Weights of a small segmentation model: layers 8.
Rows from block 3, named by matrix and row number. Rows with one number belong to one neuron. Each number is 500 + 40 x the weight over its row's rms, rounded and kept within 0 to 999. All counts start at 0. Numbers have three digits each. After the name is the row's rms in percent of the matrix's.
# fc1: MLP up (model.blocks.3.mlp.fc1.weight, 1024x256), inputs 128-255
# fc2: MLP down (model.blocks.3.mlp.fc2.weight, 256x1024, transposed), outputs 128-255
fc1.860 109:473544430535437486532514470544443498492568526424466460483425500507527515531481569583492544454537516593444409535606534472510512477494527518477490510513480498555569482477489464459482535492555523406444525518468471508397449483498509533466421542495507448487501556558472515493468505486448499444532487497564502562505479512473491525489520566460473532504454521469533466467482475445530501473521
fc2.860 102:511520480554542499507451529490435443477470504555499446496457526470472522442538462560459557461459474485456461491548454515523477518484482490516514502492539522500400519539489491536583499538433497603465545496551569515532509433493542533536530449519523562446477521547513513521482504481552531466468532525440541513466527498509416457540494492458493524483521523464549491530490492470559525559495
fc1.861 106:463468537444432570434549425509487471492516480505486522511525522463481483500445512521500475518514481488545498487541538479515460522477450487486490477472528516506489534600525493391475500436466536475513500538487364535456491503507509468492499476465530516489410505487503591550477505430462537338519488580528529507504517519474468455433511504450467497499554535567447494436497514523506495477548
fc2.861 103:490506526447501473490408462498538546459525457446480497534464508520490494456581428608479441501422510507490478446484465563558491491492508556541494477498441521544518465500496529483519458467603521455492521535511547532576482517504492585454469518568486463482421481527507448521518520534491495524550476534552491469552458606416515422486539519483530531453441532530518468505549536563515501525454
fc1.862 118:428511451522532501531483560479499473506501563505572527506520495503533579503463506359551499581538476532475495515494548488439467528506531469506527495512514475495518478527511486512518541478532450514453533491505487474491513541459572549499447537584524522468569445538516480461486500450504491651442515551511468489503490513530458459502494477494470512532447429504527469467503499439511513380502
fc2.862 121:588539526452467506500509529537548489478477453504521441495561507471445416513517469511466442456474530524483518460477454485515478493547508570518470499472475513512478542545471484495515487447519562475546491543510557509475484487533406458534587393449452481561565596549475501515546490499511567467556482519453471455526532514515545593534542512527565430550498559496475534477482506499522503513452
fc1.863 103:559556502504537525539472504436479559499527514465483507466517520508476508409512484558515539495463516535543487454487580485509503451498429494471537527500490546570556525435556513515491484434484532483545526498541614440469492506575540480525466519491518431402466498495594539462506477482435582499512465540480531544524528496477537543480542508552527556506501511499476513483520525512530421564516
fc2.863 083:440465539546446489503426514512528469549576532514492542528502476518503495522530549494384452566528447434469568467488511537481519604534524522520519492553458478484447526512477417483502462390479478493481511501486451530488516412479451500451496519496386576550428462547467555433511470548597475529514524549460524492437548481480494507503535557480463452463447497528462508499479437537525454464485
fc1.864 103:495518491468503484543522427522509474458540471485517471492509482512495508528462568410502513498440367508554462507502553514497531527480522566504549489503460428401508497530469488435546545464548496486499484487472497457526451492509472480541546496510480494476479530448560518450429499555474417478476492463513574467561524462572505455453515488588480517535456464488553508481536454509413489459487
fc2.864 087:471552524559468521447471405506427549469518499554492477512553507562506477465551502526555511475602548507509567454508491501451511518475480523480444533476502467531482516483536447497465460468475394540494485559479447509515467535477543502520476423461481516527521512532536503433592522483529579531517506527532494505463463536561541534489517522482470462523542484507563460478537556493428481455554
fc1.865 090:487435540502480501507498520486500553459467443469487504485520568531426513492496493522525540440460563519615534467521524496490454535536540496448512521464582463511421534468481481449484541406514522515482497541462492426494505458539460506460467489493545443538487560507447588503420520499521521504444514493470441430489553449448535512457491544473551402550545491471494473515558457516578461483543
fc2.865 100:519560418515558479530536475585512460511565508503492505549510526451537510571496462546545451580542483452433461545456473535540467462456497499485524459587459531456508438472508523492479439459500493452480496453530479543484546482547536572487547509526432551427503478546553435484484510448471456481505473509539449587589442552518435476442524509516441555496471503479465488533487482484571485485472
fc1.866 088:471565474515522493442504507506561526491539555408513542508570464455479470509479445458460504502470450534486517522475487545457521556486510495537538517551468511542499490526463436499525500448469503525503472541462575525532473527457515501510531490472509544509520487445485548531425518456486481622503504547434495525518509507491446496425540541594430512517545516482583494466544435497559571572503
fc2.866 091:555490514503386549536505536515569501460458478485497481538576450527546490507506505523469461500483552437484520476510533486525521451431516542455480477477511454442508495457559503516442418495490502524452520528574452452445512450503515536485434577561496429553465462501480527490606490475512538533412496519560494509433528508483530517536509557490455455456448460445597483411442563502551501438510
fc1.867 096:439493573554505469410477478439478537498516478592454494507504531486444509490467493531436506530517490524539539553510453465548485494464476480585469462408474584482461401484489484594492536458582441505555511485530452510511553495520443503450515475549502459573607455530472519494461466455520504359515515521565516516527490478460492496446486526516487477496534494489537468526547523529432500443584
fc2.867 082:505567500404514551499542472521524512541548503436494474460485516497531453464486573433504531499455519491537502547519524422458500493404565462481575475563511445547486509451535480370463463479472535588443507513467501531497556495474444526537532540535541507503506555483579466461537455498499516514477548472547517495536463539528481421473558477460513506504493494478521498523493472511480543554464
fc1.868 079:518517536528529412514490466490438564552529517543545503485508486416511512504491534489474520580450497489488413514586511498539499567499463492467431500489457537458426440522489534502564533485496511529479443495467436506527524531512482525560488499501566411428479514456468567536491526504448538446468545496529537483489493492455512592504503451479461537537480536495506514487543502483474480546595
fc2.868 096:500476502512477523460490467471557494613474545514530450544533480543520490503516541476375452493490532503596479469444489507496456448493490492539554507502479572562558498528498433554498485496525449480452542444527483508467488487500526460430467527476514489542514537416497440492531504517515503490516548556496566508513559493463505459485591528522464445421479450511520517474460486510557458470455
fc1.869 091:503468535539471548481472513557485523432506457512509534493478467488489457498514508522464434503511537546506464512528483557545567457432392549540456509521562478470511479443501516417452476505465496568435480478414478541523498426520528481464451492521469535524487453479516525557527514567438433355490409450557516485432528533521422527499529522562487467533468547519492464508506514449458577493419
fc2.869 106:483529486521581465523451511471548481453574523511530485536477525543479484485520541510477545491488463465507500504489530422498527532443583493482469493467402506522484530498495495561443501444493447491532512503585552483461518551498462476548550548499483436517537504499461457579521546491602545554476562506473540537595450501530503515492471445443430538535492481529508508541470534485506542533568
fc1.870 102:479468460539537529513494507526513483452589472515553522441537433484515438466516518433480553520462460480497481537440506441486513572461450511499514515442459501538437465535545494465494497523556433481539532518451498460488479436532522495504513543569513469493512461499525458477482516547570536392546514529518491438505504564537498481423530528521509505470585465530515561427458495459436485385486
fc2.870 099:547498493486527486536502543470530464491416535524450496567550464501482534535562488513554448469538508526540541457531529565491516456462525516482472497562536502451527479489454436489487475465585508502535455514480565498485525566563460480523459472469531528567548515576483519410562488505501457491426448473493529552422517486533510553477454457557514483564427478479495578501547492565432512573516
fc1.871 102:550491492596470448457422482552488459508500497502459455558550476460474467491504442495518570495513532456444472477520417551482487514443560495553403492460558532526507455515422435431498528422491468570503549511495484417528482559443475443486469478523537559448483479509462485518453529501481464575547465452466460542560494547514502460519562450480497511483502493507472491457490500476550514432452
fc2.871 120:546469478527425513513648443446512515474531481518528497439551459495527495510521571458517477515463472592518463533546569515529530490506445467386569456517425458459487552478473580522487501423454468495463449598497495532518457457486505525482561477560513477505523508511512560557533553482539493525427561472494497469493510521578570506491506501491526477466458484511464500442453508488589572523501
fc1.872 101:506454498541455535547516553550533513420497508510546430489538502518441474467578549473467527515489483523571497523510532516514519477491535420497493516497471498526483525451475513496502457467565446535493487628423515469458464478524432438538524514494431505510485540475451452492475574539466555329562509525522516440538488489488483503521587492518486489490512473426505517518429520508494542422467
fc2.872 109:503544474554508505458473574435508537459457501522505600542468484532509527564455509502513522463525519472502492531537501478449502554508469519453515525514513507523565472539540493552510512560490498528485483451538461506580549509496519525521452503480580454436499431467494567460511430488515482544480460547584545527461460576506476468420394492489527534510478543529573521440548516501478525567534
fc1.873 126:485529561535475530463492518489483476564485550514590465551490426489496485508462458439429447540499470524448480526516456483515543497478444469553472474441528534482461487448513612439439519526513548525495535495587513541593629545511503524447517483561467538524522473525536507454475437518525532447445478466583515574504499459515502479569497538520482515488551464557533461470487481505509465413509
fc2.873 105:484468473466583518559476490445564554522411526491575511494519497478525438553507530522514529453525530535515512509536483510494527461521554474516526529557474468488511507498580474528483477495505549479464561433419509500538576484509486542525489559527529475479433534510499549455525481443526482478523554447550497490524506477555494476655575474474481505500510549497494491491490595480469535609487
fc1.874 096:542493500492395501501500497523490520463520501498516492401453557432539463474532505449544422481490437547519481543441489471542461540466544417483533487527490478450469487527440483532529458421530535504490499440554453479519537479588493498473468505470414449475495494487439468470494479515529512468455482533495513502523485464516518520461440530537443589521498531478528482544469480558560559513526
fc2.874 083:498550495523512533456521464499519479514463531453484557536507475554477572511469600578459522503445506465480493492557515508532504490498506536495544444500531498544515492477509485492531505547509508532527500547528498546485495410425578455524515561531500524548585447482530527463590508495582468424550462564544409418489474528496497520473506491525540390479437550519521471488512497479533565561536
fc1.875 092:420475474541516498521491527464462519519613465537547450508483510542489455482479501458521580513502494453507452527441527465499507426494538502446493479474505454530457506461487437455534555413524487539503474509450499490500493536517509537547589474550554547515474500520465513497493455466562535527490477530498487466472503536509515492505469513540449466485524535499516520474495448460465499503473
fc2.875 080:505459556477492514534565359482494489523473524449563484501550509467427512522479480513480514513426453486547506474481543499563493502552519534474535508488562550517511488530511505523549475495403430554470513477502474558389534422528554500486442404459517540541517563462584474462519524521528506532493504531503523581566502507460573434514481535442500502587493473531510527446483493563510565446477
fc1.876 101:482489462497432506497446453526482535439557479525503516477515447517509479493542524416568571484506548554458469499466509536509509534482444513524561444549447457489499461512475467471490554483451536503476418546478477517427582483582515482490560474529524450514459443443535536465504420450447478254592562500487513522514564513505496486467490485524452471521470470466491476527465442503476473451517
fc2.876 093:522495493465479486500577449449504500437484520497538579435517460478519560510566454530456458487507529453568498512492528520506489564450510487438477469464517509452567530517598530517567446463524489511536558460485531485551461504544521438574447584461500561514458526533492479438542504597527552586478455548516551451402476545507472468494499486500465491535515497529534571475533579548426506522503
fc1.877 104:566392493547504487483560488477396473479504503477467420494499505545537513449469566563516532500384545442498460444454499490500484566480455437528479514553505581482510542455448572456495511482446500483467486553525437485432453510491488474451526495429450527498564503456561471559519568507476518426513462446439515515542572526529521475472460457489574529532475462508477572493486509535471497489486
fc2.877 102:527531494516512491533424515517581543555460476515483466434526520538486481484530549499455452514584519526452512480526455576464569426538512578529502470507447491530539470539549505472501458432554561511576466500566587520539511487515475490484467509564473498440545472589467538553477486533576551460545537404440543444474440435529463504538542515457443436513495465488482433530543539435464440503535
fc1.878 106:436523527477488465507468504516513504466512542459509548529466517454603506501492579455466583443503586501533414527539558507516468460477447532540400522520527469464460457514467558551494520485456466577517483495491425437514491499461535509523491482496617523534450529494447518500532461472491496591424515490491489461542507479489464454486462538445504440487503456430449476540589555504497498474481
fc2.878 105:496500422506408483475520531465398553455487478509487483494508482558546501570475403563465462451507433561467479504471511410509480491481494419543502624481478469576481494412542506494421411482466505448574536545495594523517481556502503483427556491504469496445487533513570486533548543543475492505526557479482481513404521483490496470552487551460580476533518525565505507504485511494529497551492
fc1.879 092:435487466462484424547483534546494464575457471456491486447551460512516392544507639417518469570536485518439487531469531519433535530508501450567464496486519476502505534525507545501544549481570486506504462533488435536525442468425485411494542471566494508545515525534431462530510525451441501487514474506494434485511444536493486490487539504533454500516529576475533418513501502488526488468525
fc2.879 088:466501504514484549544477527444476458483549546492382469558547451513570542495524453548477511426469473500530435508534492473552587479562532546441548524514439515512509404501430520509475426506428523531481522492460554403484512553538460541520444513441430535509527536532519542520504496561507510591517472496457379567519514508523534553496499561528498438532476483460482552505523489515472515449458
fc1.880 107:464511500444507475501456396483477448467499484521598512553459478485555511542527485465490586444491514497589496506547417479463521518488497503566487490589498549506515467438559488482580471524527539438480462516521484496448472588468416474569505535553476461474493584420482485540533539417489593468519451480497552483531503544528527436496564502506510527485604525498400513439480491495500455480576
fc2.880 089:581470446513519466526508431520548493467495511547575526522552455495497508417457504489424459458515551451491501531461570555542506491478502512496470504466483414474538511569438521507450483582509554542507506468491475568470479429555579525462492483465524546446489530513462469583505481556507437492490485490545560503561535484542484496540410482508540486457443449515450497514446581587449431538464
fc1.881 096:504548482568519544530437470503441485549537477441515437484508566428505564537530503445448488437515475572578478631526621445495478535535512551476517489453524511519454482568497486411531489446551520489463536492498489514507454464498543567562462493516474509472478525574463526601486506515467450513568521490507443520527519444512454475475486432502420553537534484515466499547480574477558507472515
fc2.881 104:529465452468392517493570456462459577515446476446511491546528548465519457523443498496541436523480481522466509467490470536442475484547510498463458480449500475558529525421505506514492442437587482524509436539449474447506524568482445486462580491510500517503446505434457424528508485490465529525452469543561482489449457506537617519441523562525483490507504527453441483554439469510563527522526
fc1.882 105:556557490523506474498499527469497521524530451474546477563532444532585434411474556565446485468480442505496530593494534469487494468502523494502524461512461549540547438483456440471414444509482498483423535515475537485510488462496519578476494531452500475451494488457548474468514469486501514233517475491512566552530512569478482498470481537525484468468504503539495562544467507503452494539522
fc2.882 093:495411479564611501523457515485496501554503498452502526479526509480473544519462451467608520532536504491554443445514513573546449516511453556501521501472476501533513549526531520606624527527529524581585482551503536478555432508469542433572504546529484496535498499531518565447500560588509520550481544526494485541522489497496557550470548511483421507486523475429536514498482518539502440570493
fc1.883 119:508499517522511431497523544417555474480557516434446555485575561540536482445501520525556555519483528474529516511539509477444552493465538498465454564520457552545526518471498522557460508439572473461526495482508463434505419437471466456519583551501488527548545479593479500496481479437559540475491470559503565537516501490514592482491584497503490520529490531492561532503526523494529468630489
fc2.883 113:427496545521510568557537500521433529554468517489511503497475552516523433526455473485540411536535506474557496537448490502500532505521447454533462539564488394439517493551555514516529546535542439531510547467435526500549566481536446564491476483448499535415512502422500486499464490428469551526561521493546432532500525455423506482474566492487485491545579549529469536505524497528531515464511
fc1.884 095:491473431508509516466410515424484531486506495525542526493561528465540481514487517472461516457437436498445463505563484434518480463516569431509502494433483490482495467456481550459496497551576556523550490498487532476474501483508536557429504480479455524516569518486497493505476490486486502399531583498403529524486527548448503503486498506511482469445528454486452476529479586497398507362520
fc2.884 087:525441578525527499543531492599464455472488527492525511451541620505475516506589497505505551499563514527541554530527497603465500545475514575464470503483496491545517529516574447590504527471502491476513486510537481462487527514541495531491467556528504496501540507557460474441524537574546502498551519529577490509515462529439550480491466477441518502482520509472493536499486425452384515583542
fc1.885 101:451482471562459475523537503537565512469497451508530541543439518538538478539552510529439512513446528507481568475465499513487523502476474508473489534556450535565441517485479451495428510488491491508560558499473532500512542480547474536540499491492499490534551483444543462507484459510484531243532506533510525509489437494514475509466494502535517484478486457478509466517468527504537401507577
fc2.885 098:460488541512541513498489479492461490517501553491486458497441517523436454495502523470584461502540497491567468522562502471544488479464479501527541506477477488443590527517526521514545466444485576500477473499497469510442477500456542504473417496523490539448530504521524525492538519538490523580479492517453497485489557532506536509465474526481477501459500581458458498446538422504566377425427
fc1.886 110:553522541512481537541493478495454515548483478508422485502498436417472449493515507438473567456525463502521472520597525481547457521537534582579481537504445515467536514494463506553508470427504460513533455594591526517530480480512541450445500548509482540462462516562476561585502483488515467439528478484473509500516512512545508567466462552489550497534481521532455454528530453566542524571555
fc2.886 089:446481454479446484516487428489500523547585493499421506568497458561571526492481524540456485547447556476458467570438492584489481513570476414460520496452534440568484455498559518489501448450450510561479515501448558517428492508513544488522521539479465501490470494496456424555453497552528513567506472463508486449512559456557520465505528480501495540544481467469506555550507507487535462448422
fc1.887 116:503430536530454429492448498508452603519487520507526530564504526482571529503487524471457456473432589495474522482520599542571559512464533517430470510499468464490447495504490491526536516526501446524511498487463439431528535515507475428471458491514545438542479570386481477516593484530528511478493504499517511498429471494553463527534460571472432487555527460478429543552540556539486513472421
fc2.887 136:527504422465427517533550519474534462471532537520490460502463565544508430496480491492472463580450440480443508471495471429492468555478484446487536548514519472556523477471489514527444498480507594522534510441529441454459539579457546471491548596473508532500499529562536421538540508534464584462465537497472486513605520454483559480521518554521532492534480563488487473521556463505521446574490
fc1.888 090:497494444464481539534545503476426503523438568521489517475471491518525494473456453433522485479564553424527491462438613427542505482532507483546563503561493568475504480461532559517495493442558462526485485500498555418480504487470548609449495476527497497513518556463587507470499450505441473467518541512443487499501557502505449563465488468507558621505463480513504417396523524486537508436562
fc2.888 077:467545499597472451424531484500517475470551516492468486544514493437539476458529527458504553520451472458521530496533476593463528495488492512466418499458451383466477534572524487483486487432469501489527521508495511557568495449550466483529504537436426463450544518532445544541591475481477469538484476606470403483498468510554476540556477522542412490545497447471523577452446522471538537534507
fc1.889 089:559505494464472559497520508528494481519512518522493522502449497553474456493603544478493493541517567548530551449532498533440525492502507473500488533524490580476544488488564510506474547464515482542488500520448540444603453446465487524504437550498501484559433491432459491449548504513540514350523477477511482504469532492454463565525422465456537534529485476491539462505575539557528463486551
fc2.889 106:465499593438465542464476501478465546502505463501450477502464521457447497445558531502494454442499493524517492526465502452514495533477462488479474481518553452528454447501452474527543480489470501462582473538567485430456534572489461453441522442511539534605442560532494443544485541581528536517490528443517501444497483488472531574474506562483548442488465461509597545526467563417492522452487
fc1.890 086:513514487537526489539499474418461501474568545417611512510498450477515542468560473448457537578487462531505503515492484483446567490493565439489481487517442524542445452504566452490497466514434503485543487504533485471523475513449564409423513463548455544499535463534561544503563573434532582417471506487492432491467514575490444518519500533492533486523485528547529588515556475483514413403500
fc2.890 083:522492502474467495502437469518529509521458505520477474444517489600538540528465509456490494498489520458461451522437475501555517423519493532501533459506510458445539475480438545549531520502516447533489557477488497428422545482545448558610461512463475473529511536542535421520475444535449397601513509508440476497469467512478597543529457533565489493509560517482450498535470555467554388526476
fc1.891 100:508456437546527458559463461487435474465541497487448499514469547504562574473519450555571518494461578522473482531418568558544512480419466513530488501404519468484507474459403519480480448506488413508427459473575464544459451505457502402463450443507471453493571497561557547498507458565497480481474462486450525549440535468446462488457520523490530549521380524483483509521508515499514520539519
fc2.891 104:419563539475529503459553510516524500532457470506489485512483568469484496524514455527451473527476480476468573538501516540459538501488503487412491518544523439477547508516533472522507471446543614533509507574409520457530542558538554467440492558482493529468618480501525454480484533527484580478568537396510476425591546509485492489493467499550410548507548490531438535500522547509471475493505
fc1.892 107:556517514484441498466499514540515506530566483531497495472581533576495435479486534584488587461468531454474518422502476498534466473564483513545504452501588523554462476497475502459486539488536533517532509472517541523497444491515479528487556418467493525535532495480474530554472479414571550356468529496543499504430431491473506482468494539516487471476498568585493555506518478512509443438451
fc2.892 102:498497502463538497520523575501443483498454429477509470498537583464574482511506484421460481536524479501501494539531550485454506482528514488462512482504472439470536633512550527477453526566427503517490495516468473499485506535478499549458439477497491494486563495528516475571470494587449500516536521523568522499560538483462542495435556431499494508478496502448463464477508542491469432572525
fc1.893 097:459502550530508544532470498464520435460484477519486531522507544482442388545528467513481556527490509478445478573478528533556549425567515531520426476437488456519481547433477515505535570470488534401564442523463489496466516509494527492556597406579527501584445547460368501506481550503456481494556557489450476543529490510466491477529530441497485554462477465538520516500474544462455499483522
fc2.893 084:477479527498478429448469457525543490522580577495570513520553581546442509522496525475501496487487480486545518415495491534463546579593484511498531475584540503498511518496489514505489407480426378525497519523436415527550576450548542566509450516431519512495512438581543511508503473494531500507477494486498473588525512455489524522517517539457454512507493497512491528504478454537514559467420
fc1.894 120:449506508505499568578490505502537501457495439577503520469530474532465481468462497472458530451565553400570457488520595552474486500491488513500470486458475478484472546504510533502515517479506525491531414526526558553488447533565476490531464487489525469507450583381504448440450473468541491377543515602471509501570486570488498500472489453504525511471461517540517487470525456485540510530457
fc2.894 088:496471535475454584487584459466485533480531511504455525518491440491517437529534548465556460493422493509520474447511455527465446531491498522549555444574551476539536459406547458480525497522568514569531496494492463511600529460558549460524499526484452537496531505594479567489514524502501471498523463437579549509497532555540481462472506540524473544476477510466469516482561516556545394423463
fc1.895 101:442518572502507526607431486505517475525508605471527497619525455539521426454524520467507543524519529497430457514529474530521515486508534468449481459483550502500493430511515512509571543443528506422509490535480532513497554489473506481572502537433473508507496447532579512446468523531434500451476521526473496567458450475510533520448453536505573515513517519597535476461565517473560484407481
fc2.895 115:607464467461485515452554462460509509522520497550493530477512484519463581507520500569516444462497548510522496464471545504451510542473438494536495474533468500507500547515457463513427451446455494554505508493494439526496461526494500556481475513526553491505502576524436488444499458476564513540497479560545556396476538512498491485446531503518371545529530511422526526431453491537554492515520
fc1.896 090:445518511529532456515482500510491529554493519504490571505504388412486408559546425540433466532513477566558448540498516558531502547542452486462543464515512486520484540507604512484489499506514445519513535462505489511508457523534479460446527522468556533484492518466471522496488473494532553412529480532471460475654470493480515501473563507549580529517601500467515511508471478432443527541519
fc2.896 103:417524490495414530500518485496443479545468511604502439494509473527539500555396555470500573482475474431498480503513534510514542515593486547526507437470426525485524464495418492496474488495445509508523476522447481436585532463507531521504540503523404453542474543560465547475570460488453463482436487480552462560381468512511430498521441514431416542523412495531502464481453559502494500476487
fc1.897 095:438479467533457482519515460512493469475531592535492504478524480483519425526493476545421504509584505469503542541492507460449568489516537505474515525452518468470510494562552523465491500466505437509530509530490507482467423564579496493526480526458541542554543452463502482531465467519532418411498465507493579491535527564455451488514520459464524526468495506524497516536442489569435466453470
fc2.897 104:540557479382480497478427448490501500478491500468552456573521503441509562506527460486517484524489484455480512528533501503516517525507424510518508467467433476500471503430502490432437515468507520509415499511490516478558600476487531515466555486532485464481473554474511551508501502490521495545468442435588547494515485481513510568530550563554451504487516431448475483404551514466560447478549
fc1.898 102:537494504475454538558566528482527495568505500526543515529449486519486518520496496520538542505510513534547520509493567481500475565538584517530511511495484523496507474507595469529616559514530474503608476489547503557536515546540514516462553436562485435489425480448476429504485363484491526612450542524473548534537508488485544483539434496535483399505499591456494555539487489475472495499461
fc2.898 091:419481481607504495455459489479484518508499579529494549487418517446494489433525526515474566549456491445415458535492485472483451452564489499532497580479552398528514513501499545542499506569477502562489550451494436466445531440419538572557457508484544500513488506472497503559508557534528508479526499516451526498433502504508491516492508517461512481474544438523517413479508437531531515494509
fc1.899 096:487468516462478480543541507457532478544574538431528467466524500529507520504529528463513523445429490512514456537507523492496449536484526504503441531515514464481505505443496547456464506434453498621526532444466534559457553498503509552503523532511486495488456485483550475477512562508489480407540487471514494535513484473469529466502489505572405497425549534526447610532493560582525477448441
fc2.899 092:566533516490533473491501482476486510495458462544487474521534521502500483478542507459519469554539500437544509461488458468482488483502507499544478551453477509536515461543512419480600459407557423429511430538570469422486478466486500489494466504487476512533465515539518510459537454475520549465493545519496517434537523462490483558485573514434491483439405508486463414547478451436471514577561
fc1.900 090:390528551498590535430541479449498478525479493470474513498517396446515520516528501467431498541500469541500472519500577540585535575477424602466524529476493494469447554490532503525476492455548416549536558504484513445530450492529507493469557461525483448524510480455513474531487475497571461451532492578516490415530509543514455533449575462532471540510524453475487537552521480432482470510519
fc2.900 113:585527443467475496508499507509458487505493512529435480475480487531504518587452527502583525479498511466539485546564445507398528477580552474556513514523507554534522489485459478471480490492498520442554493528490460526553512518436432501572424497461463474524555578471438483518538479527443506480448500594522504580545529474496501498432515558427533538523438484495521519438492546529506476490475
fc1.901 101:543479541541487526460454539534475428439496526488479510477569473519498481476550464496520509420524504508551448494565466500557433536538509511460493545429505475467537490476551552479476492504460471551509437485529500523523507508464498505471488519502507452535379511479491509528503501533486484534568418505553537543461573510522449542583496479464517553495423491515526436531533487532533592574461
fc2.901 114:448555459523549462519510500500513505496546492481548470544551512449489521465522526514438478519501504469399571533454575498481476456504489469518482492514489485520491520505472494561462509517534600482478542501490432466466492473532499552509496425501466564477434470516454484527487446462490590453386528489482518497526477450486493496548556453561464487564577476499570545489481528497553573439529
fc1.902 101:511534487548518528463483536538474527480516408418461513428494478480477529437480530479454547551500490512483568446475408474459558506457552484509481463480533513479461530543564531521519527549504499507509487464463425543500487559501526515464502455507511506489517442430512439502428497526538467359527552446526523461463532541506456474485529483485495573483518524562489521438481538464510500526463
fc2.902 102:630534492381500461494429481490483489452494524488555459494467507537500507535501494568551501491545487530535465468521559476498543525388502550457571486470523497471510449506528563474500490476510503545493491502525579486422534521477447457535471537504490499549538515490498491557538483487499466554420487429494490538577508493449541471490493457544506514475534486462467519489564483540521514574463
fc1.903 112:572536546497431465431494502525463455493481497520542492524447487505435482480463424504495462515462517494584537557522493434559534548449448515505469542429479536504463511496431498555417508499504464554535453513548500504543532439528458467458526444504508569493593448496459501496414504579470442462552580491496435514455483433510447548453474566488474527529523459474529498537507474466516542555555
fc2.903 088:476516493524599460494475547458523550452593553489520544471515545477486529520425529475460589489476520509477505511509469490416504497469549458465562504504485481529510452452528458406513559507554519481418532481466526504474554490479533467537469562520504556504489519479455537481525449552546488488484498511458491442596477569546530496496559467428468492492465519422480445479553504530528612484480
fc1.904 111:583463420467475552557527497577509527523558459464465461477494499533485424526480484599486497544497525577458424518556456499499509573510516511441467529472446540521555502495513536544509536448523474479360428461496543533491490490499480529459460495505444444437468523474481477470543523431469533473542465526494533549547530497536580543507461529508519561501573470521505487482498483510484471465574
fc2.904 109:528529527521476518530456455544519494517580565552576538472472497546492497437494513462498496520520492455565555524432488577515553464522473487532532487532484474460511575557419463443568516467538541555571538486503456460491497542510488427462507451436482495491512545533534525493468480479568519490480510524433529516464536518505399481506509448524468511461450469496563560534462521472480459520446
fc1.905 090:419516536446486529557519518525548543493456459546514462510544547485431540464492494465437483450522521465514452487515552520459468506569502485457512492555567494527574461503475521502498463517534507492481450486490523539450505488444442561527498417494452536577481503458476416551493496471523497476525552533467466508522495562449492547520504492521516522481492361445428510531573487498513496478561
fc2.905 082:537474497529484487538525503484438486556466469492508532495533573506530508534505549565457534531521531476476523525479448519506514485531496541565494490424482466427444533501465482475494455542473443469469466537474541474519533527581504461550478581477521545471512512511527519571531489481473582472513394457451547560458497441459456447538489536487473438468518651522476491482463489469564543518499
fc1.906 104:459452485510468529475495545473514490499511484585566520482514508508552544506498505468442503480476504461460562476490480535514530514450426553472492470498512496512581459470557512543505447545557495477422464496538477588475477514498497515528519475492492516536538452544463466509461525486444502554568467472576542595536471524525473532584480530435396497502453544530583527557463523514594518613529
fc2.906 091:527514517468532472577504556528456538504463522449554537559511474530455464542472500493512475520528501504533456517477509498528440481544537461541473431536500468503492546499447485496495477577529442510505519534470469468586590481521471540466581542517417531481531543454500539470587449400529460487488530467575549504457509553546475502466566504547517495550549562546574503475558496555567569400487
fc1.907 098:439451492531564573465502536544476425486506489520472507481497511422457499507472566574512549503490428514499523496481449456462528522489512478459480525481459398518518454520521503478520502386513504557531478475463446524516509518521475474466492478529509541553467454466509521503453487503506620495451441544490447494514525491518507514427541501520513475458498506489511503485474524486543377497544
fc2.907 117:470546540569460452522498487507499508453485447446531456448494446570513549513518455481491454539527497522595495481431417495482419560469470512547540500500473586505437550513489519520528461510447455497446497551587419492440471479485473520548460422509502460436471533477504531509505518520519529490536534495483536530523515492508535461495482512441496586487514541516496453531476438555519432476529
fc1.908 105:462530563558505417515553532501483555470559489466431516457466468476442493513453448459531458519509502515467533462536461481527528489499475476496426468475541524480527544468516524531506518571517528437532527401503456544500572551499519564517494452459445487442420491437477496543487525489508475282523475430510509484556493474505465471463539502546504471545491525573487523454543488466489500487492
fc2.908 094:529545537476540564492483522476514465509475501471557494497520539498518497508519561495535533523486434552614516448482449508437513572427526498561476532567458422491478474508485469512491514558540480524469516470538550588442503510518487447538464558513547431510531488510493494535576492552476530498476502513547546486482504436472479461502484437479538517529461518520558428463437529529488550511511
fc1.909 107:520499412508483518516460496498474556458548470552446469542518451533511545484581474460585524523555536480495534505502526490463580508459398511475547425513456611531542475549479535499498531448545486535492453446416529551464517477465495528600539548514487502568518496494493487532510506512499520438491501566539523456511449544518473523437507502544616476504554513505570509469541468498524494544482
fc2.909 102:517458502559491495528493514482544449483416500520484494530579459492512432525548538506432509519423577522568480446514501512587531536468548480523507485558556464434479528501518528471476506543483485545535504476554428447485472496476461434450467502467525555468480497530482466504479591448498498489492535512543448531441470496493470516510419498455484544445485477465544341504507456456479520527527
fc1.910 091:459407520561390586519444478522428436555519494536544510539480530483518477486515461558511516498430463468513478525494468458480510553524493438492511483525491468554527551403545471502471508507505507420508495546547547466464561479470485451526459541479504542482469414418438476420513532514519428394514517520575505477498493566552541530538504553459507470538544552497502449500425492519487487491473
fc2.910 105:551590530451537447475532537429525512529489474504511572502492463546496490450504566449477465480489490508482519466492526509458522424565522492476412520586529485521524516623493559518484501485608470537519472507444504530593481465530450514549514485489442524503504607504519555489489492534505543503456464482512443492506537405538508558481461483538485543519510488544501492496552480450478487562506
fc1.911 099:523562503511587498477519502513447480499552444481447451492499580442525470491547494494534523505493363513559506519511519488499511538443470448493445496471525488490453534511511495505537555467545523492430500491509451479488502514505473503569579468472497543442505472498424520452530487498578466481512555436475497488535498496443462511489519556463528523502523595489485547488463485466529434486489
fc2.911 114:513552489466541505545481500502583511451481486491482597525450454531511485471553555487508508460452429453461438548494521488545477501557468463559524533495484544441427456502480519506474516490461479526426537511575460489507522518491554466521526463508515505489519523452480471446568501470533480566525450591539438563541510490442450535506516500451450504475523494529574426495538519510458468475507
fc1.912 100:518462514536499582516482468521518548458493573511449474519531509415472513521459553546505451555490512477545488555563577444462522463537505548462445510551510508481468544493463459447572510468492575494497469531504556509462444555493535487502510488480469463459423475484496571477530550492496528479519497560482503527514505549505499428482488515531440529483442464498478481457583488471569523502556
fc2.912 097:506493550582446516487420551498475482461474508484536497530593519608529517492498520550643499520495527417482536471444522427479497523492496505524485387508479548477456459493533475482442506461526478461490471542483515523481535474453505514452474616521536405480418534432463514453505480513490487536474510533528516521503538558514538487501557521483485477491533464430509505518500528543509487482502